Rows from block 3 of a small multi-label audio tagger, named by matrix and row number. Rows with one number belong to one channel. Each number is 128 + 24 x the weight over its row's rms, rounded and kept within 0 to 255. All counts start at 0. After the name is the row's rms in percent of the matrix's.
Before each channel's rows are labels from the 100 clips, of 14848, where the channel reaches its highest value: "strongest on" is what is common among them; "lies over" is the class under the peak. Only what is clearly more common there than usual is listed. The data: phrases spoken by 400 fixed synthetic voices.
# convs1: first pointwise conv (model.blocks.3.convs.1.weight, 288x192x1), inputs 0-63
# convs3: second pointwise conv (model.blocks.3.convs.3.weight, 288x288x1, transposed), outputs 0-71

strongest on: child-like voice; clipping
lies over: /t/; /k/
convs1.286 111 [127  99 127 136 164 127 127 115 145 107 111 136 145 115 120 144 110 121 134 132 130 132 119 148 133 136  85 134 135 129 114 114 122 137 146 208 131 155 128 123 175 143 150 140 156 119 137 109 131 121 116 111 136  80 172 118 114 151 137 134 134  91 114 106]
convs3.286 104 [166 198 125 149 133 156  91 109 187 156 146 109  94 112 126 171 142 120  97 129 220 166 124 134 118 153 145 120  69 164 157 120 144 117 119 115 140 103 148 114 129 109  95 135 153 124 137  82 133  97 167 105 121  97  99  81 147 126 147 138  84 121 139 142 110  93 116 121 151  83 134 130]

strongest on: /p/; clipping
lies over: /k/; /p/
convs1.98 101 [152 114 106 138 123 122 120 144 156 150  86 131 134 121 138 140 132 154 148 140 104 126 135 154 113 171 139 125 121 146 164 121 115 144 139 132  97 119 111 130 154 155 125 134 151  73 128 157 143 131 122 131 108 147 139 175 121 159 127 101 164 146 185 139]
convs3.98 103 [114 143  73 150 109 153 136 146 181 109 164 149 102 170  54 138  92 111 131 151 150 127 133 113 144 126 109 131 148 105 117 120 107 154 157 126 168 131 134 107 141 124 122 106 155 143 108 141 130  96 121 126 127 113  63 125 127 160  99 153 142 115 134 148 129 131 126 160  98  81 124 109]

strongest on: /p/; child-like voice; text has "repeat"
lies over: /p/
convs1.140 098 [163 143 145 129 129 142 135 133 130 120 132 124 140 124 131 102  93 121 144 147 103 106 118 104 106 143  88 121 135 114 130 125 136 140 147 105 157 122 129 147 103 118 184 112 142  89 126 119 125 145 142  96 139 117 140 162 137 140 137 109 114 164 122 108]
convs3.140 102 [116 106  97 184 111 131 157 137 127 115 112 139 163 130  95 110 119 172 129 134 118 117  98 144 157 141 185 132 144 125 141 138  76 130 112 153 125 126 139 135 141 100 121  91 116 112 187 165 106 105  92 157 137  81 107 108 125 160 160 138  96 159 122 124 177 156 126 104 139 146 142 160]

strongest on: deep voice; /ʃ/; /tʃ/
lies over: /ʃ/
convs1.135 098 [135 140 150 133 142  99 155 133 132 128 148 119  94 146 112 113 111 157 133 107 154 130 130 153 130 128 124 102 134 130 118 103 116 134 115 155  92 118  33 154 123 111 141 142  71 146 144 119 137 123 133 142 112 136 135 121 144 105 131 124 145 139 189 126]
convs3.135 099 [112 119 113 121 132 120 116 110  91 126 139 151  82 117 117 137 134 135  85 127 139 169 139 105 129 108 142 143 101 114 118  97 137  86 140 120 143 107 103 111 143 130 115 119 155 125 147 108 156  98 138 141 135 135 124 154  97 131 108 120 135 130  87 108 133 124 129 100  88 142 120 212]

strongest on: /ɝ/; high voice
lies over: /ɝ/
convs1.151 093 [154 151 143 124 128 140 121 115 108 109 102 122 161 107 172 120 105 110 111 113 138 114 117 169 129 117 155 132 151 143 109 118 161 133 141 119 129 158 169 145 119 105 136 111 111 137 120 101 128 123 121 165 169 159 140 104 160  94 134  81 132 130 125 138]
convs3.151 093 [144 143 126 145 123  80 119 107 141 156 135 122 137 119 132 157 176 134 123 107 145 116 142 139 114 149 145 148 132 154 113 123  94 102 118 212  93 153 110 137 135 139 128 122 141 136 121 130  82 104  91 100 145 101 124 126 126 135 145 111 137 134 160 165 129 151 126 179 160 164 166 104]

strongest on: child-like voice
lies over: /aɪ/
convs1.204 093 [151 141 131 122 111 164 134 140 128 118 145 132 133 125 134  96 109 100 121  97 143 111 116 109 144 145 127 150 157 138 107 116  93 106 100 152 145 136 107 116 133 117 142 121 128 119 137 135 160 133 155 166 112 146  88 170 105 136 112 127  89 154 126 133]
convs3.204 098 [165 112 159 135  82  91 115 142 168 140 119 181  95 119 153 114 136 139 102  94 142 118 115 133 126 102 115 135  91 112 158 102 152 124 125 106 129 154 115 134 153 117 150  85 152 123 148 113 144 105  86 125 146 121 151 117  94 173 150 136 133 157 139 127 140 147 101 116 136 129 129 114]

strongest on: child-like voice
lies over: /aɪ/; /ɑ/
convs1.41 088 [ 60 100 134 132 107 133 156 123 140 146 137 128 102  81 121 113 160 137  72 124 132 128 136 120 189 138 154 123 165 129 133 132  89 179 112 139 130 118 130 140 113 122 142 144 123 170 119 122 157  16 116 129 129 108 130 138 129 134 119 127 129 117 117 118]
convs3.41 102 [140 129  93 122 118 147 164 115 138 125 113 120 113 145 113 119 136  94 180 168  91 131 147 120 105 151 128 106 137 136  63 167 142 118 112 122 113 100 101 115 133 131 128 106  99 125 124 129 125 114  85 134 130 223 111 122 168 161 117 120 102 127 157 130 115  66 152 172  91 132 128 122]

strongest on: deep voice
lies over: /i/; /ə/
convs1.27 096 [ 94 122 141 138 118  77 142 129 108 155 127 120 116 107 122 121 128 133 128 106 113 135 141 176 103 127 101 124  40 113 125 129 128 118 161 135  58  97 126 144 135 124 134 147 104 124 135  95 122 158 119 163 132 126 154 113 106 133 125 115 134  92 130 118]
convs3.27 107 [126 177 149 173 124 118  82 130 126 133 152 146 157 133  94 116 128 104 131 123 151 123 145 174 138 105  94 160 133  97 162 180 107 142 136 131 134 143 110 142 143 168 120 121 116  94 110 127 150 107 115  90 105 128 149  96 122 124 122 126 154 105 201 140 124 100 146 141 143 159 148 142]

strongest on: child-like voice; clipping
lies over: /oʊ/
convs1.111 093 [104 191 112  81 188 145 126 125 132 123 120 156 182 133 133 162 118 159 114 154 139 143 137 120 137 133  79 150 128 130 123 142 175 106 144 152 157 166 123 122 119 127 111 180 135 150 133 126 152 139  95 124 109 135 143 130 143 129  43  86 149 159 167 115]
convs3.111 095 [162 146  88 144 108 148 135  62 120  77 111 156 166  98 111 100 164 132  90 105 115 135 112 156 168 123 145 143 154 157 120 125 146  85 135 137 141 125 136  72 138 115 140 146 117  50 124 153 115  95 138  84 128  95  95 107 100 128  96 148 104 112 105  84 154 127 127 154 141  99 116 107]

strongest on: /ɝ/
lies over: /ɝ/
convs1.277 090 [160 143 117 142 174 125 114 134 131 121 137 114 192 145 172 114 142 117 103 122 143 115 133 155 130 117 137 133 110 162 122 124 142 119 151 125 139 143 126 111 128 131 122 104  92  93 126 152 174 136 101 159 215 129 120 112 119 166 148 121 149 144 126 170]
convs3.277 103 [ 92 124 136 103 131 118 127 161 144 152 113 149 104 141 122 180 103 132 134 109 122 137  81 134 119 120 118 121 135 125 138 137 169 118  89  48 149  78 148 124 104 178 120 172 129 130 158  95  96 157 138 134 115 122 141  96 129 124 171 131 123 127 127 142  74  98  94 109 118 104 127 150]

strongest on: /ɝ/; thin (high-pass)
lies over: /ɝ/
convs1.61 101 [106 125 140 100 117 138 131  96 194  97 155 113 136 135 135 130 138 114 146 164 162  92 151 133 153 168 133 163 159 118 116 148 134 138 113 132 126 151 117 143  96 180 137 108 103 115 123 122 131 121 112 128 141 128 129 118 148 185 142  98 166 132 142  96]
convs3.61 095 [153  76 163 148 141 111 109 106 131 147 147 112 119 133  96 146 159 119 121 101 159 153 140  94 151 110 106 135 124 146 129 140 145 132 126 128 132 118 142 151 127 141 130  80 107  98 120 156 113 111  90 129 131 110 110 101  99 110 110 139 126 111 132 112 145 106 121 145 151 112  91 176]

strongest on: deep voice
lies over: /t/
convs1.115 090 [135 115  90  90 130 120 185 148 137 105 110 131 139  98 133  97 140 253 124 179 118 139 138 111 134 109 101 141 135 134 106 160 117 102 130 133 108 130 162 132 154 114 129 139 109 124 115 125 155 108 115 132 129  96 114 133 148 156 137 129 157 152 134 174]
convs3.115 103 [ 96  88 143 102 120 140 116 107 112 146 141 200  85 147  96 133 120 125 129 166 126 163 151 138 143 122  74 154  34 150 148 126 109  82 139 109 129 114  93 131 130 163 150 119 167  97 120 162  99 138 132 124 158 132 128 126 141 115 106 103 132 114 151 159 116 126 142  12 109 121 143 128]

strongest on: /ɝ/; thin (high-pass); /ð/
lies over: /ɝ/
convs1.127 081 [112 163 169 127 150 143 159 129 143 136 149 138 125 134 126 123 170 107 130 174  81 119 126 149 130 111 118 121 130 127 153 128 128 145 123 162  43 172  95 121 130 122 129 142 169 138 108 120 103 114 129 164 159 118 119 130 128 145 129 124 132 153 131 135]
convs3.127 107 [139 122  90 115  83 141 118 133 140 157 147 143 120 108 113 110 148 138 124 123  96 135  97 114 115 157 153 158  90 165 139 106 129 120 114 119 145  97 167 109 129 140 131 119  99 120 144 145 140 154 110 255 183 133 145 149 122 130 126 133 127 139 154 134 135 105 106 146 131 142 125 141]

strongest on: /p/; white noise; clipping
lies over: /p/
convs1.269 100 [ 97 123 126 125 135 162 172 119 110 104 134  95 157 113 127 157 104 149 141 167  99 116 146 125 134 130 139  98 124 141 115 100 116 121  97 144  57 127  91 101 139 148 110 138 143 147  89 126 126 100 131 149 117 153 125 140 154 126 118 105 130 123 157 128]
convs3.269 103 [175 106 180 167 140 139 151 166  97 131 122 102 136  95 141 122 143 137 185 105 101  79 157 151 153 114 104 135 100  78 146  99 172 112 141 117 105 154 117 139 155 122  93 109 109 133  96 107 201 194 131  53 115 113 136 124 153 124 166 104 106 140 130 175 114  89 165 130 139 102 134 136]

strongest on: /ɝ/; thin (high-pass)
lies over: /ɝ/
convs1.177 088 [ 96 156 134 144 131 122 154  94 163 138 158  92 130 138 135 142 109 135 147 102 165 136 126 119 123 118  83 110  86 128  85 133 146 132 127 101  98 140 109 107 137 113 139 101 121 127 118 133 101 117 118 170 117 101 142 112 143 151 137 151 139 185 142 107]
convs3.177 096 [121 131  85 124 135 163 120 101 133 120 162 144 180 129 100 157  97 118 134 143  82 130 139 117 146 141 118 126  97 139 136 184 136 136 112 162 142  66 132  98 111 130 125 105 140 110 166  98 127 114 101 138  91 113 126 121 163 118 125  93 112 136 131 118 140  91 106 121  87 117 144 158]

strongest on: deep voice; thin (high-pass); clipping
lies over: /ɝ/
convs1.60 093 [136  83 140 124 119 123 143 126 111 114 113 121 126 136 128 104 103  58 135 159  89 112 131 173 104 117 144 145 136 104 130 114 149 121 156 138  48  21 125 146 115 115 133 107 120 103 131 138 120 126 125 128 153 182 136 180 132 125 116  95 147 137 115  93]
convs3.60 108 [143 110 196  47 148 119 132 135 145 108 113 139 124 151 173 121 125 131 146 122 138 146 141 150 105 149  78 149 128 154 139 119 151 156 146 138 146 127 139 118 112 122 133 108 155 138 124 144 136 171 114 110  61 116 125 150 123  95 125 128 125 161  92 150  78 123 183 119 128 138 116 170]

strongest on: /p/
lies over: /p/
convs1.8 100 [ 62 131 146 129 107 137 140 135  97 101 126 126 120  97 134 102 110 131 157 130 125 147 120 120 115 131  99 127  37 109 132 132 121 123 133 158 103 140 128 150 129 114 131 145 108 161 128 110 126 131 132 137 136 117 127 133 124 162 134 116 152 156 121 109]
convs3.8 100 [106 149 106 113 120 120  90 123 141 120 146 117 105 146 124 129 125 146 137 110 125 145 116 151 106 155 169 116 139 113 142 231 138 136 125 169 121 136 134 105 138 168 169 113 130 128 150 148 148 121  86 142  84  98 142 134 137 152 127  85 130 142 149 133 155 161  80 117 108 178 158 161]

strongest on: deep voice; /ɔ/; reverberation
lies over: /ɔ/; /s/
convs1.51 092 [114 101 151 144 115 114 136 137 120 152 149 135 119 104 117 149 159 107 156 162 162 127 156 102 116 168 159 157 130 128 180 117 143 108 142 132  60   6 131 138 141 137 125 177  93 138 124 133 138 120 140 132 126 124 110 131 130 138 127 147 132 117 129 129]
convs3.51 111 [128 157  28 221 157 139 103 113 164 133 142 141 127 123 115 122 103 134 125 116 138 137 124 130 141 117 174 140 123 115 127 167 129 141 139 118 122 137 105 125 131 143 171 137 100 125 159 128 159 126 131 126 157 147 145 102 142 160 128 127 121 101 131 119 226 133  35 133 118 173 126 108]

strongest on: /p/; deep voice
lies over: /p/
convs1.191 095 [131 131 113 122 103  92 153 172 122 118 101 100 106  92 132 109 162  52  90  91 151 138 117 131 126 115 152 112 117 198 133  83 136 148 115 129 100 125 133 138 120 150 125 104 138 128 120 105 118 125 112 117 143 145 154 112 132 117  62 103 153 145  75 167]
convs3.191 097 [104 123 149 151  97 123 134 121 117 110 138 137 128 113 122 117 115 102 132 112 146 167 119 127 128  95 137 113  80 114 119 107 115 110 108 128 118 134 147  97 141 174 133 138 171 122 146 140 146 130 100 133 125 105 144 122  99 153 111 129 170 140 150 115 126 141 126  98 150 126 127 111]